A small spectrogram VAE, trained from scratch.
Model: encoder activation gelu, encoder moe top_k, encoder num experts 8, encoder patch size [8, 8], decoder activation gelu, decoder widths [48, 96, 192, 192].
Rows from block 5 of the encoder of a small spectrogram VAE, named by matrix and row number. Rows with one number within an expert belong to one neuron, the router's apart. Each number is 500 + 50 x the weight over its row's rms, rounded and kept within 0 to 999. All counts start at 0. Numbers have three digits each.
Before each expert's rows are labels from the 100 clips, of 14976, where the router gives the expert most weight on average: "top examples" is what is common among them; "band" is the frequency band that holds the peak. Only what is clearly more common there than usual is listed. The data: drum patterns on synthesised drum kits. In brackets: how many of the 100.
# router: router (encoder.blocks.5.mlp.router.weight, 8x192), inputs 96-191
# up: expert up (encoder.blocks.5.mlp.up, 8x192x192), inputs 96-191
# down: expert down (encoder.blocks.5.mlp.down, 8x192x192, transposed), outputs 96-191

# expert 0
top examples: ride cymbal (73); clipping (33); text has "clipped" (33)
band: 4000 to 8000 Hz (53)
router.0:588533477533481518529540534418537527468470473471502505527515570504449518435601499538523483510430561424525509335568533528336539499440438474463444401456421436441469475511431494552524373475442541442511535501638493469429509524486552488488498407487500485540525495538524554472513448510557429487
up.0:554521539438509532522594594477505473514579500510513462401502516536491488535599483472492502520458462517531376361544518542569473468540506503426495531497457497473448601517476416452532418527467488528464468515461492467561471486524490452539529523564479506516466513443531517468592439596442536419
down.0:313517488546372494503328507477546471487508606540506525607547532467454466526525505520550538494539381453431514509305462537478396470488468425524459506484468487510528440486479584490482548477513567470507511347561523526473486530547503523514525452418478429482509474559482425519502519510479413487
up.1:472547469541488492492405463610479475449443483481518579523458509541511473511478562510513540549460529461544519562506443499425579583551552357466450498507384426546543471497535523542465482434559520374525542418568526428520396498547485540536460502426627559547507548426464497473473541468497508470
down.1:653476463427676483502634501495429509477481326496502409483465482527482519508492497492436470514550671524530420452644490520511651502522515581524514488440527497535524499507563481471493483501526453491545488556509452445507498489468488475512526495564444517514518509415513486510522472315516487567
up.2:530496449438530451495546577465507523567530443561477440459461549488459516532470398514532503486524448509503554433435542550434548410486469480504461441507554527417481456498451520422518378494425504477454554426544383402475595502457473415417458553569579457573469531443446480464499480490483616550
down.2:496557439490351485543539404537425474498572478509584528494482503576469524510570610457497453489391509623494551427500502443450494513531490499534518478539446548501482503523512503450516587519454517517527537443379480569483477468536429429552463519462477488531555542489396554559565533533497546461
up.3:496536448444572419525560533500403518567447554494470489531491458484438480511499432545452487448540524505515431547473441446484510510485509448492541546493522524535525479524533559564535527575533449561514462601492465656486389525477583495580503535509428574529471420479494388491563531467547654476
down.3:388507448529383468514392505536608414479527708466505587493526501527492476515465498542537526549489379506468571442380491509506346477494500419473491525478470532488491534480496537521496507477488576498468525393541535534483510490486462489498538507459555491505501532556524471525496537712433530426
up.4:400545535449493556549459569472465444511551511509462527544497393522472511466541495520437487500554524528473555528427481582466517477450352466474521459500555514587464494575483441417501629521564486500516494606499302607467429400588538580570546507481520565503492543511511527509551471541546470595
down.4:442491605467454522474349467519506503531457562370507519466490431478441507495399571489472517524468555462516494573673508484500534496480534501418425510541420492491516465493569576506544510475522571532526450550523518529485537435548544504577437544417500524447516455487475499443414522574346553378
up.5:494452492430486517389531479554451472490453522546536553536520451591473498512476563585500466413542482534466584601429501458433537463558495443475502584511516527502490502503557587458444553476550463573512564483655479484413520519565496589443425428449446445494531515556528507520529494408516481562
down.5:355571508465299515536457514551637457478563631455524559486503526511516521472467480573569470503408455542551489441513564469565432506526515489462545539487539470418442530481471508486480542516483560516449444453474496507523518457482534496514460522549599458510483446557523481467505467701440572478
up.6:464494539446532531495580598452534519561576462378475382471517431454446566481617527538562518457473460459503397408407516546483572447606515576513531485521522595457534516533528521455510553517518493425487557506597488511507464505464534583469482470475507532469499532515479519447505509558538504531
down.6:517518448490606485460479497477447463544484453464431487485521496630480492451458527467483467492542705516484368552745473484545575518452438579574560497550517474449524479553453504505505531485522502477453513436541553496566503516499459442446491430498443539498527480434483484499540493340521471485
up.7:450581384486634505577503390492437510506532564493466512519535558566446550544492560549513582490503514487495411471522518391606507481485495548512532574483551508468467581479494536561514551527597621615540480454561523640509451549519516508509404513463427503473543526514441358466516522496513514467
down.7:472514530576453528455459599531605450471546573483556575528479470546518540508464499462541520494420438503452562451245515554545471515431488498530491502509498491470535503508545431505444463449415617464474461375490533543541534448426488506540532564549521524511516507533535465499543437608455459558
up.8:450528484480461432390501567412504468519433467442499564482541492462603497542503555490555542501523476465504570410468475510377464456498528591524487461531536522525585532491547482524445616434412521456428562435543480475513499443474548552595499506425550504563438588495491514531536474441574471458
down.8:651419455498656501500656494470398560525464271477469413501488490538524506474517505469491470483516677483543426508647487480517590525504522597523498510495512545536495451542537430491528482508504434495519453544517534477541477488485467514454488446563423487502480547409486496483513485375561508565
up.9:412491610446452525446482554552494411465433488450491547503522452546551516450562558554476409512473452557523459516526450523609430491500512501446514417423487604554530521554524463515506583493564544471573527506483513552432508498493511564496459471470559379487531469512397490496502507362512526437
down.9:513622492543500383492518443556612449524493485477551469490470483508437447497485482523519485540470558541378519501620593509509542535467446491538469462513534466533496516517502555530546507470506489446504533480567461500517468555535485495475532526432494486511492445513506488454434407604393510425

# expert 5
top examples: white noise (57); pink noise (34); clipping (29)
band: 250 to 500 Hz (66)
router.5:481494444533593475478537480505539537477587526476452471485455507585471514434499423495503537577501547522578454515461520532538534357439478487543552456513514504468570485492530439404482464489573507415562554379505481439550554485440509568567458502491502517511585499540519450498536520520558401586
up.0:540529519440481517411489508566406495549424531540579524511451504529474518545470476455439515620598467512499529526543498469497487544450500577441564476500540491418410486435535500454532450491516540457470535591428514503546464459523452500495402509579477543520474488548489438500529549443442504439
down.0:341500514483379486505383496519658434520519643522550575533503524463505474516521500489538549571472411490483577508539510546453372492488514454445535485490499514464551548473532429513501497513480554476491494397544467494476463482497463551505500501487484419507535471565470491494548499744437538427
up.1:529454490425469518442522484519454556604530489520567449443475490547518533487553471481464447450525484447512453592614571375502469493474534436482508517580538518526483484514523424528489527522512552561594496448528588456506524463590558458536518491517492401506447577488439493534489497557613489515
down.1:557498477499657499620548531478459587515521428503450582510500524526444522525516517479523524472526426539489457511293549487503485418417611500482523497529446506512623481531456499499511494460514381481505539523592493432437519529553488490476522460435530541507571609536543491531490482360513551564
up.2:603488534434598492460521551434546566519514427573523466503527533521511509522439523459524516459622569548556503477529492541462522565604455493558500559633381426485528521540548451461496411444594418495484535401541539485496476507466499489434559467536499490557451477531568521452534439628505519453
down.2:473464460425495506543493517501334408537515622514509612441489518552433552501527484474581526574536500480508509524243448435495450390485494504504553443498428437459468525549491504525532492540457492510520523463527588531556453549529451486453508489475511542387560505542504474458556473407448434610
up.3:484453433466567514439551578545498460447465475464546515466459489522491513535461471373444532556477599559444529521580474548561499484531429427566423512423532439514430527471421435472484452570475484520491540494437526468466446540512469533561394523522520481501509513517405518498548524566427541541
down.3:496527476449576531514397442562505499538493540519493508570421441543442492370595548394570519567474449532485486515343520506510490491569555438502502461547441499505553447539453522513505464485465444445411480472629457465502484477460489523435429570422528438470592537503506485507545451524460537619
up.4:440414514410469562398512645498404542503416490367515558518483461458454463464405506502459431520478533581489482399534509525492459555503524480566577523490520484466475509417574362484465495473459500477438469522520458560502483517474401514559442490515398455551556460590483489529515452525488553606
down.4:359509476490317530485351494534563459484490691462600536594517478460530474483505437549533506517501437473462541523487473481505394448496497434510509565539470438461495425511555480480487513447513529483498476420504447503466531519460535523476485460503474405471520435529504507509563555707487527467
up.5:472546508435522486509416452571489469540436515516463390603453473462526509474523535478470497510558592474553513644494509431496473473512481544450408535504567538502508474491508525432496565443494514558427438452488466451527423461568549522501553462469482482534442515492469432409535509373521494498
down.5:687484470493675476493616521493337498468489321492458400482492503522478514513482482527525467500486574480491438504507484499456592528521476598508507506500521524529540463500532536458490538497488436510520511565490482489517469511533501517479496490492462570543458535516473490464514470303580497510
up.6:541521488430560575381536547524436498469509547482530475483471471478453452570442558576474540519472385503512516538292456464520491511493488453516491477540486527524550467500542447552489471478498506568587484416598601535533455511542552461597517446539613475443533546498549547531431516462543544492
down.6:353511496518371524501372518508583486505509717538520564508456503459500510475494469498505483510515457476479583492625518503532352429474502450477483549508521491435459500482568447505458492464456561506498495404495452492469478516457459508545502541460437455474504470529477476527514520735429504472
up.7:436501538550501531611427515475397518435491462468503455567486517506525479505501459493515540535453505512488595607488471534486528423527458450562532455455536516516512479425445563429462546471491489492386484458470525350502493513512554491467449450468459524453428475591466447541500546491420471444
down.7:667489519472650527495601494533353563496472272525502434456473475568440541514494497521519453470463627518506404517565484536485585526534532493556457467479524479573525505511479479473500483517485393471515475576535506468521534510506471480434510470492506581484515512472516522497520454345605489555
up.8:520630457498456498536480536427537434460540480462482584502479497502553522496470536418559456428414494488492503436465448491471532520510439487411492494452518523460583520523458511496536491446539503375517465525559485569511475465517483552428528548483456416414529493574563598527551445477552580529
down.8:566481515495553474527665534527379595521520375511423409440559516556495488498459549472507511409526565430536443457425522469573623526511468570557460557514473506511497511566476529539533510443442604542527470607465546471504447521470514547524512488484490569481419550456501525501447493393548449495
up.9:539570494456441501427462391532492485575496440459490435491436452482514552418538503460486540538471481416458500622527619519558500541452398512433439464542437532517449534443519554498454473564542453526518513460500551557518490514473563529407493508451545523436423533469470433481453439507436449516
down.9:497595442437389505544484576506536475534479599520557538522456431451505626584512537485513535604525494488470509448334435479515401513472424466569521581483464514483475416483494494456522395550503544492470445435533514472517441574409551500533500494462501544462580476466430536521529449637470594474

# expert 6
top examples: rimshot (64); march (32)
band: 0 to 250 Hz (44)
router.6:485635493567563463475470419501461571466510551532432528448491554468546510533454539502559526503504456519462471611547492502506518505514409445620531522476549501523461418454404540527486524462498526521489525560452420546506456465470505472538458454511440488448464506541397456465526472465590488523
up.0:455503411405526508510464515555525512513511576500507608481556499539394498471527507444409449537410525513433529599511537437487487395521500445476518434577500488462391447482517502489447521558502472562460459640596529508462566482590513392474560515468513457506497525553509506501432430485546607552
down.0:613519435498586534492533457518434461520418307491446429507518505400496581503536529556468456473536506504435482467444474497400545569472542598551492492539485536537577581518505486518573376537514445493502506492528467488465584574487425411477562536432524523525517491521513515444450520430537520498
up.1:476554566479614508425520424547554546459470558478518449538552559520582470555502542526526586487452413541443538583477402483511549389506506595514541523500550485524525479494408493510511467486399512438417528415526474422521507418555513570447542506561523433555491520561476472544461508538590533520
down.1:570478511441666435499566518479442458469443414433423404504462523595489504537453473455442427525528650508470483436776552517547538520473499589460512477529474481496558447487514428502446535472541465517424500581460553470480535500504505481464525449477465513484499508545483505476519487421545519516
up.2:539446523546508475426512381538453419530482576578526418559472432390534572484518581492487506577517477454514486517423512440492519540531502563569482524520571487579498520565551548565483490486511552497456509567440481447509463488455554561522594476571559539551518530461451540528507466486493454462
down.2:593453458487613504497555491472345529515501363518451395489491508521498566468481520475475482479510650531488420511727519472510572505476490557469461457519547526545503445532519508541530512490469436488487492510502511434537550506522498492494521512510478530525434522426507473513484516277550489517
up.3:498467547498474480472481470513442556532470524486524598528474474510502446454614492511496458426523542469579586492562476445593402582444435515449473488568469491408341506540490517467489489464495525545527482561509593550471418486520464485522502544541429474396491535460499480486603500506490517410
down.3:625433519531529481335500465547565486503492361461483457510455454404505535526537542511504590529502439487517446484189539515471553509501485516506498493496497519533504469538525482483539495530480524419506513534632512394462503498555524478561406504537450526492537446478560531526555513427528464517
up.4:513411573380543442444463600544476469490521582437547590451488490515541500522492511551439482491571539464524581566513482460457460516471454565419509363552461518463437500521489504480519419515451459517569492559561469485463571503542460361537415545551542458458524446475617537500480504459523486539
down.4:403555569569344518374339547543680424458465615544507572525507509479485481521516502521542543543468374508485581486338478496476383480496513437503511498482502510485467490448538487495526478522534571467533505484508497507533478454508501508479449565533502445503558497472523462493472493711466481447
up.5:559602549561525502444476604538556506481539521494424527439572501529462492520482550467452507530534541507468527442516491504439472435427494558431504506500518519542486419463445466514475414509495516438534457602425489489499500518455545464523502562629555542455423494522516548445514546608510463475
down.5:311471478498318487505388475562644524531483648509563583533507496484514478517536464526537576527478373507474546514427429507456383507520481418523487510508519512465435527492554531548499543488529611532512497394502441599538464538538511520457475507448534489519516524508522464482495469585404510500
up.6:474524531368562569436506440394443480467556460525565550500512550521451433515476507459508575544450522493497576332543523587494531549473531491516420442507513453476569596524519476463506534499442551423539540475424589526503501559475534599460439497441396508525534523465511517488516520480556545476
down.6:321533571508318523525441492539609474519575680518505600513490516526493522473518491541499540521477381515487617506417504479484388517478483422493501538524493487419487535427494541513468515477512593475493513493461493548505498453522542547500466505547511489489543476542505506524519491692439536460
up.7:523509537386529544550421399427436557452482531516471497445541485578513470506449401589395476476489559451460540504487555518501533560527467519509391535517540494535499511516471441582439508454530470498557460636396502586495469537469499536476384447471478518544460513483500484448506553449544588468
down.7:297561578516317507485413543545628424492528709534536613515506491500499500472435485495503554539462354515476618490436501464510416460504502433474495572485497482477465514433493531518480474464498540500514508467504483530504501506516506500480475478562494471483505530515522526530479518673467544504
up.8:560458509643522494411495406474531565501476485516447457544561460483564472562438556491573512514421453507489521531428503500469510463545497483558545579429516517519595515481490576508526516489543554413473428317536492459548460514471564635462585500404523510494506505594424453505469510450499436462
down.8:517497387479460544598483472527383514513459514544527445484487477558447493436503471476414520489550627521503462512736487484521480561442449522444538542498498526500458516477533555531483509430494569565486508537469452704505499446474492470504474526545452532500463475426410448479526512513489577503
up.9:501568549566532496560484495420512440482606448476498408531506524506555525542581422507514557465622448544577471597419536463525518572519500408562508585514481532416493483492510498491517595474539519453486482562464513420487483508483512631505600449392460423462516503528351489495489523548558444448
down.9:641450503489664464502597484473355530518475371486489406476520505493503511510495517467445504436587665495471384498609516496506594527466515573509496483501487460494478541525487513543453562481484435522481476548502555476493482562479501432538507498476453530484426519464508531469473476290560451545